config.toml
isotropic = false
activation = "relu"
dropout = 0.05
widths = [96, 192, 384]
loss = "cross_entropy"
init = "torch_default"
Rows from block 12 of a small image classifier, named by matrix and row number. Rows with one number belong to one neuron. Each number is 128 + 24 x the weight over its row's rms, rounded and kept within 0 to 255. All counts start at 0. After the name is the row's rms in percent of the matrix's.
Before each neuron's rows are labels from the 100 images, of 14848, where the neuron reaches its highest value: "responds to" is what is common among them; "peak on" is the class under the peak. Only what is clearly more common there than usual is listed. The data: rendered made-up planets. In brackets: how many of the 100, against the usual share in percent.
# fc1: MLP up (model.blocks.12.mlp.fc1.weight, 1536x384), inputs 192-383
# fc2: MLP down (model.blocks.12.mlp.fc2.weight, 384x1536, transposed), outputs 192-383

responds to: glowing rim (71 vs 40.1); moons: three (63 vs 24.9)
peak on: planet (63 vs 24.1)
fc1.318 102 [133 123 159 114 107 121 119 141 135  58 140 134 128 156 148 124 175 113 100 143 109 145 123 163 102 122 110 108 135  84 176 111 147 142 135 134 137 118 110 138 142 133 135 118 145 135 138 118 117 139 114 166 161 127 146 141 149 137 117 144 132 107 113 173 114 151 140 148 111 139 178  96 141 145 124  88 161 132 157 123 129 152 154 160  88 103 145 152 105 157 109 138 109 108  94 123 124 142 131 154 120 173 125 161 144 147 116 126  86 119 131 111  90 140 150 131  53 138 116 100 148 128 121 152 144 148 102 119 142 159  80 128  96 173 157 124  95 160 122 159 140  97 166 128 101 141 125 123 166 139 133 151 135 164 149 127  60 145 122 138 126 136 114 136 140 103 118 150 134 120 124 211  98 141 143 153 116 154 149 131 112 122  88 127 127 146  94 111 166 179 104 118]
fc2.318 092 [108 147 161 105  94 159 148 132 150 143 110 125  87 134  85 160 130 151 132 102 153 134 127 162 137 152 102  93 122 117 165 124  90 118  96  90 152 139 152 153 135 202 125 107 108 122 126 134 115 180 118 145 148 143 125 104 127 126 118 138 120 118 135 144 161  97 144 120 138 128 116 118 132 128 138 129 107  82  85 101 124 116 117 107 134 151 145  98 148 121 152 149 148 103 124 120 111 105 128 125 137 131 111 147 103 141 140 131 218 128 151 158 115 181 173 122 166 109 174 111 122 104 134 116  88 111 134 120 129 140 141 133 135 146 129 113 100 169  99 118 143 101 123 121 131 102 108 182  86  92 108 106 158 139 126 142 158 121 130  97 150 136 110 143 135 164 124 138 154 127 144 144 132 111 143 131 129 151 200 105 146 140  82 121 101 147 169 136 117 172 130 154]

responds to: moons: two (88 vs 25)
peak on: planet (94 vs 24.1)
fc1.493 055 [130 144 127 147 115 165 156 139 125 118  99  86 154 145 116  98 183 173 142 104 139 122 154 164 101 153  92 134 144 155 162 124 138 114 152 147 129  80 124 103 111 117 113 100 156 109 116  96 118 108  99 145 155 147 138 135 163 100 138 162 125  99 127 171 111 138 128 121 108 154 144 112  93 112 114 159  87 119 130 122 144  93  89 115 166 150  99 155 108 129 155 115 158 138 110 105 129 171  95 103 149 145 151 151 120 105  91  99  80  99 135 144 142 159 140 145 124 132 127 148  93 121 150 158 119 193  89 122 140 155 164 153 138 107 119 117 156 127 149 125 133 157 126 144 150  86 143 154 142 156 166 120 141  78 171 139 110 154 139 148  99 167  87 123 114  56 109  90 113 153 113  98 123 100 113 134  86 139 192  99 139 122 125 153  88  99 126 155 102 176 138 105]
fc2.493 040 [102 145 108 104 125 146 132 150 125 110 165 119 109 122 148 115 161 165 100  90  97 111 153 137 110 146 166  91 160 113 130 109 131 129 135  92 156 102 114 138 136  89 134  97 103 110 105 137  95 158  97 161 131 140 105 116 166 123 111 103 118 117 121 137 150 153 103  86 167 114  90  91 122 123 151 147 107  96 173 142 155 156 168 139 108 127 142 121 110  96 119 104  88 156  88 106 132 162 156 139 134 147 169 152 108 154 155 101 141 141 117 114  95 141 111 110  89 108 115 131  97 157 108 102 112  92 116 102  99 116 160 113 153 119 116 136 113 116 135 112  88 145 152  92 136 114 156 131 145 109 149  91 138 155 123 160 119 143 164 126 152 113 118  81 106 161 161 146  97 158 130  90 122 142 161 138  90 109 124 121 114 133 157  98 146 136  98 146 108 146 114 152]

responds to: moons: zero (66 vs 25.2)
peak on: planet (65 vs 24.1)
fc1.589 085 [132 125 134 162 113 145 141 151 114 154 142 185 123 169 111  97 124 146  99 100 158 150  97 182 118 137 117 116 140 125 128 114 138 168 119 154 156 127  94 104 180  89 125 142 154 145 146 125 105 149 132 176 120 171 139 162 166 165 132 159 165 137 114 113 111 159 129 108 120 136 196 138 130 158 117 130 167 123 159 144 140 119 132 123 128 135 117 115 115 125 115 117 104 152  87 136 123 136 142 143 104 160 144 146 114 152 103 124 100 155 145 149  66 143 148 133  69 180 136 108 121 140 102 154 123 153 109 115 109 132 135 113 128  99 142  85 127 133 117 138 116 111 150 117 118 123 129 103 155 129 129 132 137 148  97 135  78 119 129 100 137 115 122 110 146 117 116 114 107  95 127 182 101 145 123 156 120 141 104 108 107 152  89  43 134 150 112 147 167 204 121 115]
fc2.589 069 [106 136 156 122 137 131 130 145 125 129 100 120 122 142 139 156 127 132  93 110 180 119 158 118 161 110 105 148 148 140 140 150 190 112  90 123 131 119 144 120 112 206 157 128  98 128 155 112  80 197 146 146 131 125 106 116 127 146  91 139 131 122 111 115 145  77 126 134 164 112 156  85 138 175 148 140 110 121  91 132 146 147 107 141 133 126 131 108 144 145 120 147 126 104 161 134 125  50 126 131 110 139  86 141 108 166 149 140 153 123 111  71 100 158 112 103 164 101 155  83 155 157  99 163 107  98 161 116 146 140 108 159 128 140 121 126  98 158 112 105 131 125 112 135 153 106 139 160  59  96 137 109 118 132 102 163 171 127 140  86 156 115 114 113 131 140 133 106 155  98 157  66 144 149 157  90 139 170 126 119 139 111 134  94 136 141 158 112 106 119 106  98]

responds to: moons: three (100 vs 24.9)
peak on: planet (71 vs 24.1)
fc1.223 083 [144 108 144 105 147 140 110 122 140  98 133 149 102 119 106 120 196 112 184 170 115 124 145 113 116 139 142 180 149 119 109 164 107 113 198  80 130 131 135 111  87  99 136 114  79 117 100 103 184 110 125 159 106 103 122  94 107  95 121 132 125 136 102 138 118 107 106 137 130 169 102 145 115 129 134 107 125 127 165 133 124 122 176 146 104 104 112 152 119 148  98 141 125 119  91 121 117 165 121 155  89 120 117 113 118 136  76 152 141 107 134  98 116  93 149 125  80 112 116 153 147 144 159  68  85 155 119 134  88 123  89 129 121 133 144 151 127 109  91 132 130  96 135 126 135 183 161 114  53 121 100 110 157  90  85 153 129 183 160 138 149 128 131 117 157 172 150 136 129 103 139 106 143 123 142 115 101 129 113 104 146  79 112 137 101 136 130 140  85  96 121 134]
fc2.223 063 [117 121 140 118 147 109 114 138  90 100 125  87 160 133 154 124 128 151 126 149 127 114 108 133 104 141 171 159 138 116 138 113  99 127 116 131 113 140 139 135 106 116 134 127 126 116 110 139 129 123 113 124 111 101 109 131 118 158 121 104 110 130 154 129 127 122 136 146 118 140 127 158  98 119  94 191 139 114 104 114  93 145 113 124 139  95 170 124 145 106 156  97 103 104  83 110 129 141 137  97 117 130 185 108 134 128 103 110 105 148 100 171 150 125 137 134 149 158 131 197  98 153 118 152 123 162 140 132 144 112 150  98 121 141 136 125 146  96 132 133 134 102 143 137 104 120 157 125 160 124 101 125 129 106 155 138 108 151  96 106 107 125 142 104 114 140 115 129 133 114 124 173 111 163 134 151 110 110 158 112  93 122 144 123 148 114 128 109 140  93 140  93]

responds to: moons: one (95 vs 24.9)
peak on: planet (82 vs 24.1)
fc1.93 140 [139 118 117 145 172 112 132 135 129 116 145 135 186 104 101  84 148 144 123 158 144 107  80 166 110  95 168 138 159  79 156 161 144 118 128 123 126 109 105 123 116 177 122 134 153 141 108 133 121  79 118 149 144 141 202 119 138 129 103 137 166  89 137  93  97 133 138 126 186 118 123 107 140 112  96 129 107 100 121 132 133 107  78 138 122 145 114 117 119 113 121 141 133 148 113 188 128 154 114 120 158 135  94 121 120 158 125 146 109 133 150 102  95  89 117 118 135 125 153 132 115 147 141 139  81  93 119 117  66 122 126  96  88 125 136 146 120 133 118 143 145 115 118 124 101 111 158 188 153 118 137 108 109 125 125 130  98 113 129 117 173 144 138 138 112 131 129 152 153 116  96  97 118  65 145 140 118 133 122 135 126 186 152 114 131 119 124 127 147 132 119 141]
fc2.93 159 [134 132 105 115 131  87 128 128  96 171 133 150 135 175 133 133  94 135 118 126 139 124 129  87 133 137 124 158 168 124 135 132 136 141 107 158 168  97 138  95 115 165 131 127 145 128 151 126 141 126 134 102 103 109  82 135 108 125  86 182 118 152  76 116 139 110 100 148 116  65 131 122 117 150 118  97 159 119 122 131 160 167 138 127 103 120 141 133 133 144  94 156 173 103 150 186 152 105 122  92 123 147 122 120 105 167 132 151 121 152 112  84  90 128 142 163 126  88 123  77 107 170 131 117  96 132 144 134 156 159 106 123 147 140 117 156  98 123 134 131 123 127 146  99 150 128 118 123 146 131 159 113 111 101 136 154 120 123 134 144 178 133  96 155 118 147 155 121 148 125 125  86 131 151 138 177 136 120 120 172 164 108 151  96 158  88 153 102  81  88 115  84]

responds to: moons: three (100 vs 24.9)
peak on: planet (100 vs 24.1)
fc1.22 100 [136 154 147 113 111 104 106  98  96 126 141 107 136 173 147 114 129 100 112 102 102 104 122 187 135 132  86 120 134  77 176 134 161 112 114 130 112 132 116 109 125 104 117 124 137 121 109 150 117 102 133 154 173  97 125 138 175 126 121 108 156 110 119 166 123 125 153 158 152 139 174 119  96 131 174 151 114 121 169 125  72 106 156 141 115 121 123 130 129 157 121 124  91 118 132 112 143 123 164 119  58 136 130 143 140 147 132 160 120 132 125 112 119 143 123 132  69  97 112 103 107  97 131  73 127 197 120 137 116 119 132 143 161 159 162 149  99 147 113 176 151  93 102 131 143 157 130 116 159 124 127 128 126 175 139 151 124 152 116 108 119 134 123 116 146  79 107 140  88 111 103 196 105 145 147 168 113 132 152 126 159  95  89 128 149 124 122 137 162 168 115 115]
fc2.22 100 [140 150 128 103 112 136 126 114 169 142 134 170  95 153  98 174 106 109 129 117 160 111 111 149  98 173 113 126 126 121 127 144  58 107  70  93 144 131 148 147 146 176 153 102  88  91 140 146 128 189 152 152 168 136 121 118 135 129  94 132  99 138 110  95 112 103 137 112 135 108 154  87 135 135 148 181 111  87  70 117 144 117 117 132 129 125 133 138 148 104 131 106 139  85 138 137 105 102 160 112 137 124 120  86 101 106  93 148 170 117  91  88  94 162 174 112 121 126 153  74 153 102 105  98  87 116 104 114 123 124  89 131 121 116 137 133 101 150 140 127 114 123 125 147 157 101  94 142 122  90 109 108 163 136 106 143 197 139 137 118 149 128 123 140 135 139 107 115 130 109 172 153 146 150 155 149 126 164 116 127 135 108  87 142 112 168 137 138 109 124 132 102]

responds to: moons: one (95 vs 24.9)
peak on: planet (95 vs 24.1)
fc1.330 069 [159 154  96 109 111 134 159  95  99 153 147 135 118 153 162 142 129 120 167 118 161 110 144 153 112 137  82 136 156 143  85 151 154 117 160 120 124 131 119 149 119 144 104 104 119  99 146 110 137 101 106 113 108 144 101 140 148 155 100 132 142 139 114 127 133 148 125 125  87 132  85 121 161 153 156 123 134 120 148  98 139 143 147 120 113  93 145 164 126 165  89 136 110 118 156 108 138 141 128 126 119 115 145 147 114 105  90 136 133 149 102 131 142 123 150 122  53 148 115 148 107 131 125  83 157 162 194 130 118 143 144 109 138 151 114 103 140 131 123 133 151 128 127 154 122 188 112 102 138 122 112 138 124 165 116 157 124 139 126 155 110  98  95 143 136 142 100 138 151 136 132 125 134 125 136  97 134  82 190 119  90  98 100  97 113  98 118 148 148  88  95 130]
fc2.330 050 [155 150 133 157 116 138 144 121 155 126 100 202 165 106 163 158 113 108 137 140 136  95 135 109 140 128 117 122 148  80 115 118 169 113 114 122 113 151 115 118 161 184 102 110 109 152 151 136 130 133 150 143 126 129 121 141  95  78 153 119 111 135 127 135 136 170 108 117 112 120 124 139  92 107 138 193 145 144 104 105 108 134  73 118 114 134 134 169 114 155  99  99 124 148 147 105 125  40 130  90 101 134 161 148 147  81 123 139 107 131 179  67 100 119 137 136 108 173 154 147 101 149 118 190 121 129  80  91 143 138 168 142 119 165 123  94 157 116 130 102 147 109 124 120 123 112 123 118 152 148 101 149 143 141 127 118  72 135 142 146 117 161 159 123 137 172 123 128 160 135 144 149 141 158 137 134 163 103 163 151 155 106 140 106 130 115 108 115  91 173 122 106]

responds to: moons: two (100 vs 25)
peak on: planet (100 vs 24.1)
fc1.633 082 [106 131 143 143 172 130 131 141 102 109 127 152 126 177 147  80 137 143 120 192 133 138 156 128 118 128 148  99 172 123 139 128 109 135 174 127 151 169  92 113 100 165 105 124 142 125 115 125 159  96 148  89 117 139 121 106 118 155 104 125 129  94 114 132 143 158 141  96 131 114  79  50  99 158  97 102 156 121 165 114 128 115 101 112 197 100 124 133 135 129 100 130 132 135 132 142 154 161 110 145 131 158 113 136 113 141 138 114 109  96 147  81 184 114 119 123 200 112 118 135 127  95 136  71 123 177 102 116 126 126 153 113 142 120 127 152 155 123 100 154 128 112 110 147 123 136 130 137 165 113 110 144 137 141 115 124 150 132 132 106 129 128 126 119 153 104 135 135 146 153 146 195 122 115 121 113 135 156 174 102  95 141 134 164 126  61 155 161  88 107 105 105]
fc2.633 061 [116 124  94 154 100 159 142 140  89 142 114 125 107 103 149  96 137 164 135  95 131 107 146 123 109 150 109 128 135 149 134 137 116 109 135 141 158 128 114 155 136 185 132 113  91 124 132 138  86 139 113 143 122 135  99 148 119 152 139 117 140 149 128 142 107 134 115 121 110 150 161 141 138  98 163 128  99 129  92 135 131 112  97 138 144 117  89 151 136 119 177 116 124 125 178 125 121 115 140 145 130 119 129 167 121 154 126 145 131 125 134  48 108 112 169 109 125 126 126  13 133 134 102 105 119 110 134  85 139 103 129 140 132 126 124 105 120  99 113 132 151 144 138 115 110 132 138 136 129 126 147 109 127 122 105 122 150 135 104 142 112  95 112 165 137  77 103 171 162 114 150 150 144 112 127 168 141 149 142 126  89 107  89 109  91 165 141 145 113  67 118  97]

responds to: moons: three (100 vs 24.9)
peak on: planet (100 vs 24.1)
fc1.597 063 [ 98 113  98 110 136 114 150  96 104 165 110 149  97 153 171  94 181  97 173 149  85 138 124 126  97 134 107 150 127 133 147 137 103 138 161 118 124 132 124 144 147 134  90 121 157 124 137 128 161 146 138 176 125 103 136 125 157 135  95 109 160  99 167 114 140 141 121 144 148 140 115 170 108 133 175 137 139  98 146  91 111 164 156 112 106  78 174 145  96 143 107 145 133 157 157 101 138 113  98 144 123 160 157 129 100 102 127 110 176 123 159 170 109  99 127 111 183 122 103 114 133 152 101 129  91 136 111 142 141 144 103 122 227 153 125 123  91 137 128 105  93 102 121 130  95 139 161 157 100 143 114 140 135 139 152 148 108 109 119 128  94 144 127  92 116 104 158 136 126  94 145 138  87 147 143 102  95 137 162  90 146 129 147 147 124 103 150  94 127 121  92 155]
fc2.597 045 [139  97 125  99 150 136 134 146 102 154 109 169 114 106 110 155  92 103 104 112 133 155 124  81 122 132 157 175 129 128 141 169 122 135 120 117 125 157 166 159 121 134 133 127 166 144 154 164 158 158 122 127 155 145  86 105  87 130 144  97 106 146 111 146 130 158 145 112 159 139 123 129 154 119 129 153 126  70  92  98 101 112 124 140 166 144 162 134 153 116 111  97  98  93  89 121 143 167 127 141 179 130 118  94 149 112 125 153 117 169  89 162 155 146 143 148 136 191  96 168 145 141 150 124 137 122 118 138 121  98 115  86 113 108 117 123 111  95 150 136  87 166 157 137 162 115 129  93 122  94 127 172 131 143 138 151 123 164  80  90 126 169 100 130 151 157 129  81 143 132 152  92 113 168 145 131 160 150 161 123 152 183  95 139 118 148 142 117 169 119 132  98]

responds to: moons: two (100 vs 25)
peak on: planet (100 vs 24.1)
fc1.204 070 [115 130 149 141 153 129 128 125  76 182 106 158 138 165 149 141 112 118 109 105 127 134 109 141 102 115 113 135 135  62 129 120 117 165 130 140 118 130 101 101 162 116 111 120 120 126 108 145 112  86  99 190 143 118 102 106 160 142 110  82 112 134 123  83 158 132 135 167 175 180 115 127 146 110  96 119 144  93 135 107 157 162 126 153 120  99 130 143  90 104 127 172 145 128 133 149 130 173 133 113 121 138 151 141 140 108 121 119 143  95 125 130 167 107 107 124 160  14 123 153 112 156 145 105 125 197 123 104  87 101 166 128 137 133 156 141  95 134 101 100 167 132 136 101  91 108 142 136 154 150 143 121 161 143 120 164 149 151 106 138 109 105  99  98 121 113 157 141 157 144  84 144 117 150 169 162 137 170 178 113 107 144  82 170 120 144 137 118 121 158 144 109]
fc2.204 054 [ 98 149 171  63 111 158 148 104 106 156  93 116 128  82 116 120  90 142 137 113  95 125 125 104 140 123  97  69 127 137 117 149  78 123 127 142 121 121 132 175 128 167 158 100 112  88 112 121 134 150 107 128 160 127 143 101 135 150 149 113 132 137 168 130 121 103 119 140 119 130 146  83 118 114 147 127 129 106 150  99 131 126 150 135 137 110 120 123 108 121 181 104 145 118  92 141 136 113 156 126 143 101 175 171 115 166 183 175 144 165 114  85 143 142 175 126 149  96 118 132 123 139 122 111  93 105 120 136 156 142 125 102 145 142 126 137 130 134 163 146 111 160 138 130 122 132 117 145 202  92 129 114 160 146 116 139 132 112 133 140  99 137 145 218 106 147 129  95 139 144 176 115  99 154 118 115 151 142 116  95  97 110 124 152 122 127 148 119 126 158 114 132]

responds to: moons: three (98 vs 24.9)
peak on: planet (93 vs 24.1)
fc1.529 077 [ 97 156 147 110 105 145 143 138 115 123 127 135 121 155 191 138 106 121 128 103  92 104 112 122 136 121  56 123 130 125 128 158 130 127 146 136 112 113 129 126 139 106 118 116 105 127 101 116 141 135 140 176 139 163  94 123 118 150  99 118 119  96 105 177 130 121 108 128  94 114 153 115  99  99 121 102 122 128 120 135 115 121  92 136 159 115 139 177 122 111 107 137 131 152  83  99 107 132 132 125 129 175 101  95 120 134  87 141 140 182 111 145 146 121 114 114 129 164 108 132 137 181 117 196 117 147 211 114 114 146  99 127 146 112 118  96 108 131 102 130 101 123 202  97 137 135 154 155 120 105 105 128 105 130 111 127 135 152 116 136 106 118 110 150 156 130 176 128 122 130 113 131 114 132 153 148 107  86 112 114  88 101  81  32 141 116 149 142 181 145 172  94]
fc2.529 050 [147 136 154 137 159 103  91 119 137 158 135 166 163 135 147 132 133 135  94 131 152 107 145 110 153  93 127 141 157  98 151 120 139 121  88 135 153 114 139 145 134 114 153 105 134 103 167 127  96  64 103 110 111 113  75 130 106 120 100 158 142 126  98 150 147  70 115 169 135 132 165 112 158 112 148 111 124 106 143 135 152 123 103 144 150 109 132 134 144 116 112 124 159  93 111 140 130 127 149 145 115 138 188 168 115 172 125 108 110 131 109 100 136 134 104 164 124  91 133 112 134 159 155 149 107 117 116 121 141 119  90 137 169 146 115 115 127 130 143 116  99 113 134 113 112 114  92 103 114 150 123 126 113 136 136 166 112 122 109 137 170 142 128 122 136  83 158  87 145  85 125  49 125 180 164 133 112 134  98 150  94  92 134 137 102 100 116  85 126 104 103 110]

responds to: moons: one (100 vs 24.9)
peak on: planet (91 vs 24.1)
fc1.463 060 [154 157 144  72 160 165 111 149 124  49 113 144 140 139 103  84  92 147  93 145 124 125 134 132 115 157 126 118 125 113 125  94 152 152  95 148 145 157 135 103 144 165 129 103 141 146 110 112 135 128 103 132 133 131 151 159 147 118 144 119 166 145  95 124  99 172 130 141 126 151 109 122 127 139 126 113  44 112 164 119 100 145 109 127 152 111  99 154 115 112 114 110 117 135 105 111 118 156  96 125 121 139 129  93 136 103 115 132 138 111 152  81 119  81 115 132 114 110 123 155 141 138 152 103  95  99 140  85 152 128 121  90 153 138 153 108 107 161 128 143 156 118 157 140 155 127 117 149 114 143 148  95 132 149 113 163 143 138 100 131 136 163 144 125 158  94 147 133 120 135 150 150 141 117 146 150 138 146 153 126  96 178  91 127 116 100 142 131 159 163 103 111]
fc2.463 047 [128 111 135 139 140  97 142 158 107 153 141 169 124 153 125 164 102 110 158 135 128 127 164 129 159 163 149 139 144 162  95 111 153 105 141 149 173 114 150 132 111 135 151 115 121 157 120 154 146 118 147 155 152 135 109 148 158 108 103 110 139 118  87 140 112  94 143 101 124 114 143 128 145 103 124  88 128 143 143 158 134 134 142 111 150 137 133 120 164 152 119 107 154 102 104 126 147  85 103  97 134 132 155 136 132  87 153 151 148 122 107  62  96 172 113 102 139 131 102  22 104 161 125 102 128 140 148 103 109 132 144 161 130 127 114 137 128 102 164  99 106 120 149 140 111 100 110 140 142 102  98 139 148 156  89 161 114 132 140 106 130 139 119 121  98 151  95 110 110 165 144 165 132 136 102 181 119 122 128 121 151 126 153 153 101  94 144 130  91 127 115 152]

responds to: moons: zero (93 vs 25.2)
peak on: planet (75 vs 24.1)
fc1.365 105 [147 163 111 149 117 121 155 113 131 140 132  94 128 133 139 115 111 142 131 134 137 109 138 115  86 126 160 160 150 148 129 166 156 136  98 134  52 123 133 145  67 151 134 122 131 113 111 152 141 120 131 111 135 136 134 137 145 147 131  80 118 130 129 117 149 129 161 164 103 133 115 127 130 140 115 127  66 136 117  99  88 131   9 132 159 156 124 150 107 113 131 115 116 150 124  93 166 182 113 109 125 132  90 131 193 129  86 149 105  82 132 149 180 120 114 106 115  69 161 110 113 124 167  94 125 131 156 142 111 135 150 163 159 117 135 121 134 149 122 140 134 128 113 142 139  93 126 125 118 145 124  99 123 160 156 119 167 148 141 142 130 113 151 134  95  70 170 110 136 128 150 108 106  98 142 116 146  86 190 123 138 169 141  65 138  86 122 103 105 115  94 182]
fc2.365 100 [113 109 120 165 165 100 136 148 175 116 158  97 140 147 159 138 134 129 113 143 146 147 142 115 141 114 164 203 132  90 120 157  60 121 123 129 106 116 153 116 123 130 126 136 140 138 141 151 148  74 159  99 120 109 112 102 117 158 134 107 118 137 103  91  99 116 135 137 115 125 152  83 137 150 102 121 156 118 154 132 117 135 156 143 136 132 137 154 158  88  96 152  95 106 112 103 145 118 127 115 154 115 203 100 168 110 127 109  88 128  80 146 129 138 128 122  92 146  99 133  82 148 125 196 139 171 170 131 120 134 116 129 182 119 103 135  92 125 146 133 104 146 130 117 110 134 149 126 113 157 150 133 100 114 137 144 118 142 106 106 157 169 133  71 132  92 113 139  94 136 126 135 127 161 120  90 107 133  91 151 131 111 133 115 168 148 122  93 144  97 128 112]

responds to: moons: two (100 vs 25)
peak on: planet (100 vs 24.1)
fc1.656 101 [137 105  89 148 138  97 141 149 151  65 104  71 133 122 130 120 153 126 152  90 126 141 122 165  85  98 151  92 136 151 136 134  99 135 137 120 120 125 159 127 131 131 140 112 116 110 110 106 100 116 122 110 161 132 101  66 126 131 142 135 143 108 132 134 107 106  94 138 134 144 165  73 139 119 124 131 113 129 158 138 115 165 136 149 147 142 158 121 138 120 111 116 129 136  96 103 137 110 105 130  93 176 119 118  91 124 149 143 153 162 113 131  92 137  95 132 147 144 134 167 127 129 149  39 152 114 122 110 108 119  99 155  80 142 130 126 104 147 128 148 122 143 190 118 123 162 138 148 108 135 134 156  98 139 155 123 173 156 114 115 110 121 102 119 150 135 115 145 132 172 147 133 124 121 116 119 104 125 162 131 133 193 111  79 136 147 138 124 147 129 169 166]
fc2.656 075 [110 118 110 135 121 110  96 100 136 120 111  53 149 164 132 105 119 137 125 119 170 121 122 115 128  95 129 155 129  83 139  96  98 112 137 122 113 150 124 113  75 163 175 148 110 129 129 159 176  52 131 142 106 116 126 149 136 110 104 160 143 165 125 108 145 106 167 159  90  98 193 138 121 139 142 136 142 159 115 168 144 137 183 127 105  66 175 107 113 160 135 113 149 128 145 137 130 166 126 105  89 115 135  93 103 129 128 122 152 146 113 184 130 126 120 159 119 109 131 141 101 135 143  97 132 176  97 107 154 131 125 135 166  99 111 108  68 121 111 101 154 108 127  96 118 116 130 125  83 138 170 108  97 109 184 153 166 116 124 103 141 108 130  94 107  53 122 152 163 112  99 143 150 113  99 155 115  73 130 126 136 109 146 111 131 119 153 103 118 129 126 142]